{"model": "image classifier", "dataset": "made-up road signs on poles", "train_examples": 61250, "image_size": 24, "crop_scale_min": 1, "horizontal_flip": false, "targets": ["symbol"], "num_classes": 28, "arch": "resnet", "norm": "batchnorm", "activation": "relu", "depths": [4, 9, 4], "kernel_size": 3, "stem": "single", "avg_pool_shortcut": true, "widths": [80, 128, 240], "mixing": "mixup", "loss": "cross_entropy", "init": "trunc_normal_002", "residual_init": "none", "optimizer": "soap", "beta2": 0.999, "lr": 0.0018, "beta1": 0.95, "shampoo_beta": 0.999, "eps": 1e-08, "precondition_frequency": 32, "max_precond_dim": 1024, "merge_dims": false, "one_sided": false, "adamw_lr_other_params": 0.0013, "steps": 23400, "batch_size": 128, "epochs": 48.9, "lr_schedule": "linear", "final_lr_fraction": 0, "warmup_steps": 700, "weight_decay": 0.08, "adamw_weight_decay_other_params": 0.05}
Rows from block 14 of a small image classifier, named by matrix and row number. Rows with one number belong to one channel. Each number is 128 + 24 x the weight over its row's rms, rounded and kept within 0 to 255. All counts start at 0. Numbers have three digits each. After the name is the row's rms in percent of the matrix's.
After each channel's rows are labels from the 100 images, of 14976, where the channel reaches its highest value: "strongest on" is what is common among them. Only what is clearly more common there than usual is listed. The data: made-up road signs on poles. In brackets: how many of the 100.
# convs0: first 3x3 conv (model.blocks.14.convs.0.weight, 240x240x3x3, each kernel summed), inputs 0-79
# convs1: second 3x3 conv (model.blocks.14.convs.1.weight, 240x240x3x3, transposed, each kernel summed), outputs 0-79

convs0.145 099:119126159118123145096111104096145145115133118123155118151143147118109100136146138162087138111158106122121106136132133094124124129131123109118131122111128198130161116145114102140126106122119164143165128139078113125124122157131167143133132123
convs1.145 103:120156141124114137121144106098154123157123136156128109104100141104152102112127138129087106160145146136126118143106108143140141147140156141147132197107134134154107160130129140150142145125127096151139118119147119103137169135112153167111085149
strongest on: drop (100)

convs0.127 095:097112140148139126124137128101158140150137145106109161105104122095141110127123103050143138129122115122108136134132156084130131107126108145160092111118145118177115125085111117119150105112103154143137101133100121136134166131140123117142131092
convs1.127 092:108154128123136140152175143144135177128156120151198055138116136090078162128161100131082145115154163160106168158156136121141152122141139141143085133107145157152142182123146165107150103114134116155135096140159134148180122163154105149125144137
strongest on: P (85)

convs0.114 108:103147134113130068087115127146135122082142162094131068139126138084164123173134109119133119106156096143149121101138162140107134134099133117088137105129164139169130089136089125096138159127154124147144137121179106148150137115103131078160149160
convs1.114 093:099110161142105113132127171161109119154112119160129142131152136092137130139155102139118137137104149120131088140128117136147108113128158161165120136136103106117147146109198130173169117118127156104113128097148144104115108168129147082119154132
strongest on: P (42)

convs0.77 106:132138118134161113081103134128079158069118127107130094153101124123111075121123142136141128143147096105092124099148141100135147133171119154138134065140118132133138118130136065149126151117118114057163153143150133074121110147148094105139145107
convs1.77 095:138135127148159128104156175111135140080130145064141125117109106140120119124090109118108113085162166179118166135108166149157101139148126197107085120159135139095136096173115120124136139152115093125121141114107165164125112109112148143148151107
strongest on: drop (39); 10 (38)

convs0.21 093:106129117080089139174155134100124120095129147127121086126101080100108149091136093118143108126155122115102097151127126119091149119102105133151140102140102132131160115137130124088114136119148120154144136076144087118098131128098136128138143137
convs1.21 093:175114133081102124097176153103166170149117173144146108128140118177103146100125118143110134145146151166140165154119097099127105148154164129109132148111136115114149102078146111103159176162141109147127131145124141111128094152126108157115147108
strongest on: drop (78)

convs0.15 106:115150122129137129097104137123080176082169116089134116116173090134158166139128134136157152093154126090147171143145108141102159117121124119073112141126138157076127112146104113123142115135079130118146128114138123137144153103130144134114113136
convs1.15 125:104160125124156197156152106117125106143103133089093185130131130125138134109170148115123118101115083102098084102096121131155156108108156146128152126134089095111105133127132146103134114073123122132122124090113184124118116089150133166097119138
strongest on: ! (57)

convs0.121 088:069134117161184101096143130154160124140122130109114105153131127112143089151097142165142118116145116116137093102086142153096135071152141098112128100119140130121126149083148101117116141114140105163153095120117134141116089164146093155132176118
convs1.121 096:122148138128099119138141136092164112134123139115099095139108121125154163132120118104104137148139113121151096149128148151077153125130113132116131160146131083126149126083145150187112116109100164138123151129114109093102116111110131140093120116
strongest on: ! (100)

convs0.178 093:097169147120127035112120130173136104105122134149101113122121114125111106156111117116157166118117111128090114146143128144110104128108105122129102105117109132159169084134109120092139126176136092159148137112095149122115176145102128160138132132
convs1.178 096:127115115147115088166119141124102140175123117114073144155097113142131128149102129160092128153147130149109136122118065124122114126101135120151077137105107137140147180111179150141120176113095123127078173153095113094134105134108104119168123151
strongest on: drop (88)

convs0.167 091:097149123122113157116101130148129129094108111105136152149181132145179130093125082128148125074099140129112123084168136089074153125157146161149151126152122127009117131095114126112137141127113108158148127131130146114125112126134117142134128109
convs1.167 105:155158121128112188148132106113134100147124093077148133132131112134130133108137118149116148073120145133121126144157137154126132169100113133081138123145107095087163090137143141137137191109151164128113121130124101129147113090113144159150140128
strongest on: cross (50)

convs0.193 110:156119126105107060097118179141120104130131112112096141097115162137094156116127112157083143108111122104126095161163127149130114167134107169104145123096127151122123103135164118141142129123094116137110127101119131133143174114145123141136099157
convs1.193 095:187123124143095073095138142140109110147129152119105112138139077133116123141120113155172153116134129159181146131162122146148122139095130126139107117163104148149095145115105195106130154146103107127108155111120082120123174160159102108157100150
strongest on: crescent (60)

convs0.70 098:087158115082150158113137142133130122158120127095142126114163108173083079168130105136161110127114114080147135167089128145129126086107137135152148150173125105143123167096102095052157148131102134136127139152133121144073163132143117134083140097
convs1.70 103:099086136116116139137124173112066125134133182115128119150127146134089154127145122126130140098173110141129083090154124086115131158172121088132130143081158102137110151088155164071146132138158105128139120129088117135147138119166152127125126076
strongest on: ! (53); drop (26)

convs0.79 106:126086141103128110163118177138096083170132139112163131128151136115142149143125120133172166150105112068137136148172096156095106165120069136128126135126104138083091150147140166104106162152122131116103117095148152106058131098099116132115111127
convs1.79 107:124111126186160109089097109151093102108188122116121160134130127141141114103113135139141140118154118122141103110127127128136114166129105142102170116134152108115130130149092146084127200150127155173117122154163122098121124129105117106145110100
strongest on: crescent (100)

convs0.29 085:119129094098126095103138145126090141118134149106152124102153119135135095094132137091136175138137119161124081156117145188120177145157137094119134094120155130111111140100101156104144132120136126137078157115112111115134118127120142061130119171
convs1.29 080:119137163147147108142113190125194072119119148120100123134160091119131118170145139106107114168151140086123161127097105123111117147143099114160120117113115119136129143128100135101136141142081137100097140150115154167205111097139115134107084106
strongest on: heart (77)

convs0.67 094:149148126133131204103147137145150092139096098139151112138098129131102122152142097128129164108117116147104087113108095122099133148154126147135136110135133118121117134125129079170105146104142109124111133134066136087109091141125103129110181089
convs1.67 106:154139180143141134158153163114165161182137150142163109133125083157098111134146150101171161105135144136113148131133138095093146104131129118101111154158164110139117155142078166160118141136131142147163142136130133130100129108142126163102173102
strongest on: drop (87)

convs0.159 104:162095111129167154118133132119154158120090130125098115132080143104119135118112123138109121113169110118151138180110190124136148115138139131136115087113101101141124115150111095139079070089145114160174125145101129117115142124108086108149130139
convs1.159 110:119164120138107141140163145116086135118113116158137128112125113102120147105109079127116124166102107140113165142118121098065174128087098116136131129113096144120120165110120082117095131156141111144132132172158133124129127126142141106104116114
strongest on: P (81)

convs0.9 098:113160091111113124155127114137120119127146113124125132193139081161088099118171131157171150112147150133097084131119095143086147110122148130164106196133111128126154142146126106091141126134125146125060121100112156129153108121121107144131119107
convs1.9 094:165088124068110144088085107098121116115112104133122154123150125116120129130104125180095081123129104126076110166130142120186154154119119120120145136107118145137112133131138155104093131122128120091189095162138122126141121102107091112142108116
strongest on: cross (66)

convs0.151 087:131124177142093132106128134168132120156122117132137140123157142123101154099154141115168156111105113101097154153144084118095130166101129123120096139152112137111149124147153166104155111157116108159143118119110142162126131161138109104124107151
convs1.151 117:140092139137116110134154110148111104143168114170146106154140141139137120147094103091136129146098136176158097127081127110135102108092112085123150097147150095153101118108098119116116075131135169108149093120126135132097138114175166107111134113
strongest on: crescent (64); ring (32)

convs0.50 105:104151103137143094122107162180123084131174166153154102113113102146101125148095122166155137097157126116144109138112098131109185137114136167117128203148120135093115131143157150167128140109113125155124124160099134112119132108142127176082124132
convs1.50 104:118137161133130101152093155150110145124124095115151111119120144098132119106168106080052069140101146140121098142093117140161123099101118083165123087127101156163130112124112111093121082125135127143125132123131130131116111089109147126109142128
strongest on: drop (76)

convs0.215 116:128099116141107105123114139123146121141158134113136140118138082156120150114148105161123127165093108127121093122138073091097138162088125123157157116152144132115106119126150144088136156135127108100068085107130112116142101105113122140154101140
convs1.215 111:155099152122108100105124157146105172156128166118141110159145140117111122126127100165084152142078108110123103082097095118141083111203104103086109104122150171156123115093170146147144150156114186128098135128131171123107131157126136065169143096
strongest on: crescent (77)

convs0.148 083:130118119123154135112161086104135144151114187090103194071160134108129126105162113089096106125142082127153129142162145147122141121160106128138158111110112110117124126103111098103126112129111130154148174121157103129093186146124165114136173126
convs1.148 081:166076099128136108122117090122127095120091123114160161083129121131156125142098152068140080131163129176148146100164124119109115122125132116144151108095111128143126171134123165134140130156146187118146092159143106149167156108123117108154140150
strongest on: heart (69)

convs0.94 090:125142123122151105110127132157104096145113136115129153136130112129123115163112125156150114140159145127154142168134154188120150150157107099122121140150112109118137132090125126139109146120068114115100078159131132137120120127126101114098133142
convs1.94 092:090118168152117119129139124134145137147157137121115089137138111130132094145121124094147140137128129131141127115139138106099144128107108107097133140093128122129127144103172059101087134107115119095116160127137117163143093144152096105107144055
strongest on: ! (60); ? (27)

convs0.76 112:130171109143168114133104120098149128129121107168103110136129152131165094159158111113084129134139101120160152118132114140157138136156137123124115153124155114125116124144108160156112158096129088134138143167158076106125140109123122148130149121
convs1.76 114:121144154144115125130097133124087106116175106100128134142116119141146201110128129119153118165114169130130127102113108098141121045115142093083112125131120126089138160147105143092151138134133127133143106120119148108173097139124153110129164141
strongest on: P (28)

convs0.55 103:179164114118122126148178150094104098121079068098103134084154134107166133181091129107124134138117103164139118133136136106133124126130118145084135095139086095107162103131104148099134129133112087154092123123078127123145114105077155151098135130
convs1.55 100:102132130149138128120131117163126116132185144118124137167175114085142136115106105126170193126072144122159132081143110111106092112159119122113105127135176141140141150163160142104094118117141150111130164099116136131126106137141170124160162112
strongest on: P (100)

convs0.60 093:100137094091119157143133079140119096131140145202092107135081092152102087135124149126140102148131116124125118125117137134116127139141124122135139128098126139094165167107146140104127111158167087127112162117112116111155073107129128097117148167
convs1.60 095:147126146097127129129134113134190156163106127099111120128101154133077108137111142103144134142177081131127073127143134121134139123194132133101117119160143095124132124093093108122185122089130100125105158077117093158123133062132130169113100112
strongest on: B (48)

convs0.13 092:108170117108095063130116111146139092139152106106133129133107098082114158100140143127128164124134125080156109121156116105126094109137117125141139082160107105103124101128145165146151131117109095177117123163174161099110202157106137129149133142
convs1.13 087:070118103153139153081125126153204129079159140124132111129128131118130132136139126127099095126134102157150140138144114146120120162071099125133133116144107129151127086138117119133129129127133166136095118149117096139147183147111124146098131137
strongest on: P (71)

convs0.158 093:126114094141172136127158127156160136110169097137122113136124143121146128165154132085132140142127129119138147115128117137123142160127107070111128110159136163098129128127130122072133131168129139162144123130148101113107093130126113096131122138
convs1.158 098:146171140107119109134147151135123101116169165132127120133165155123088154137157091159171144145104085099124157156078104039111079114101167080138146124112130109149148151122133132081153104144107137124132134155157167155169154102138085104118130122
strongest on: P (99)

convs0.174 093:108160160154151101133142109112120123129136114119134116149070111141111135134133131078107147108167134153104101105169159147092117119095102119129135163164102125144113124138129160138138140143098120163162086136124131130098162138132121121120111094
convs1.174 089:086122135103105109113113104116138094148103125141146107169113101169156120119119101109133128128066141111119102113122150132174142142144123109152160117120122133131140146130145082157098117119158106138162073122115101174123135150155149169105130123
strongest on: drop (30); star (26)

convs0.72 097:121085141172091115121147130165138139181141128141136120120123102137083123131128121089173131081108153171127134129164121122097118150151129105143095112120084111119124133140124176119129125124134112148138126128143132100090119156138126166080140163
convs1.72 090:106174129126089145084171153096133166111117154144146097111073132144124164098113148149167112137141081107105130115087126144158169130099117176145163121114149081148124154155061166155127118139131144172159138113132096129111092140163150159091153109
strongest on: crescent (100)

convs0.181 105:139100137105098143144114122148096110156116118134097147098068140118098151068145103150141142136135131091123147114161136124116133140124106122115146095142099163100119129135121138112111079150118128107101139139108154112116103104134166100117149130
convs1.181 109:133093094127127102133161139118148114142135158134150139117124166073139155120117118150152112108154138166131107109099117138142132125163162117117137132099140137104156132101100168076151100111136133138165100161150144119092135122096069148144103131
strongest on: heart (45)

convs0.239 105:126108063111103072113130109108138106129120127162117142139168093117144139154134144161154167118132107085106099125116159171136157112109117144103137137123190153118142122094157109109122179124127148131161146093108136103131111149131150161131110119
convs1.239 110:125114133152119075108142135130139142145121134150113062138120166107109123163154079139166116126111130146109147142128150138122135116111119126124154152135174159147120152115165114128090113123142102126164114115143145156105184132118106119126145129
strongest on: B (49)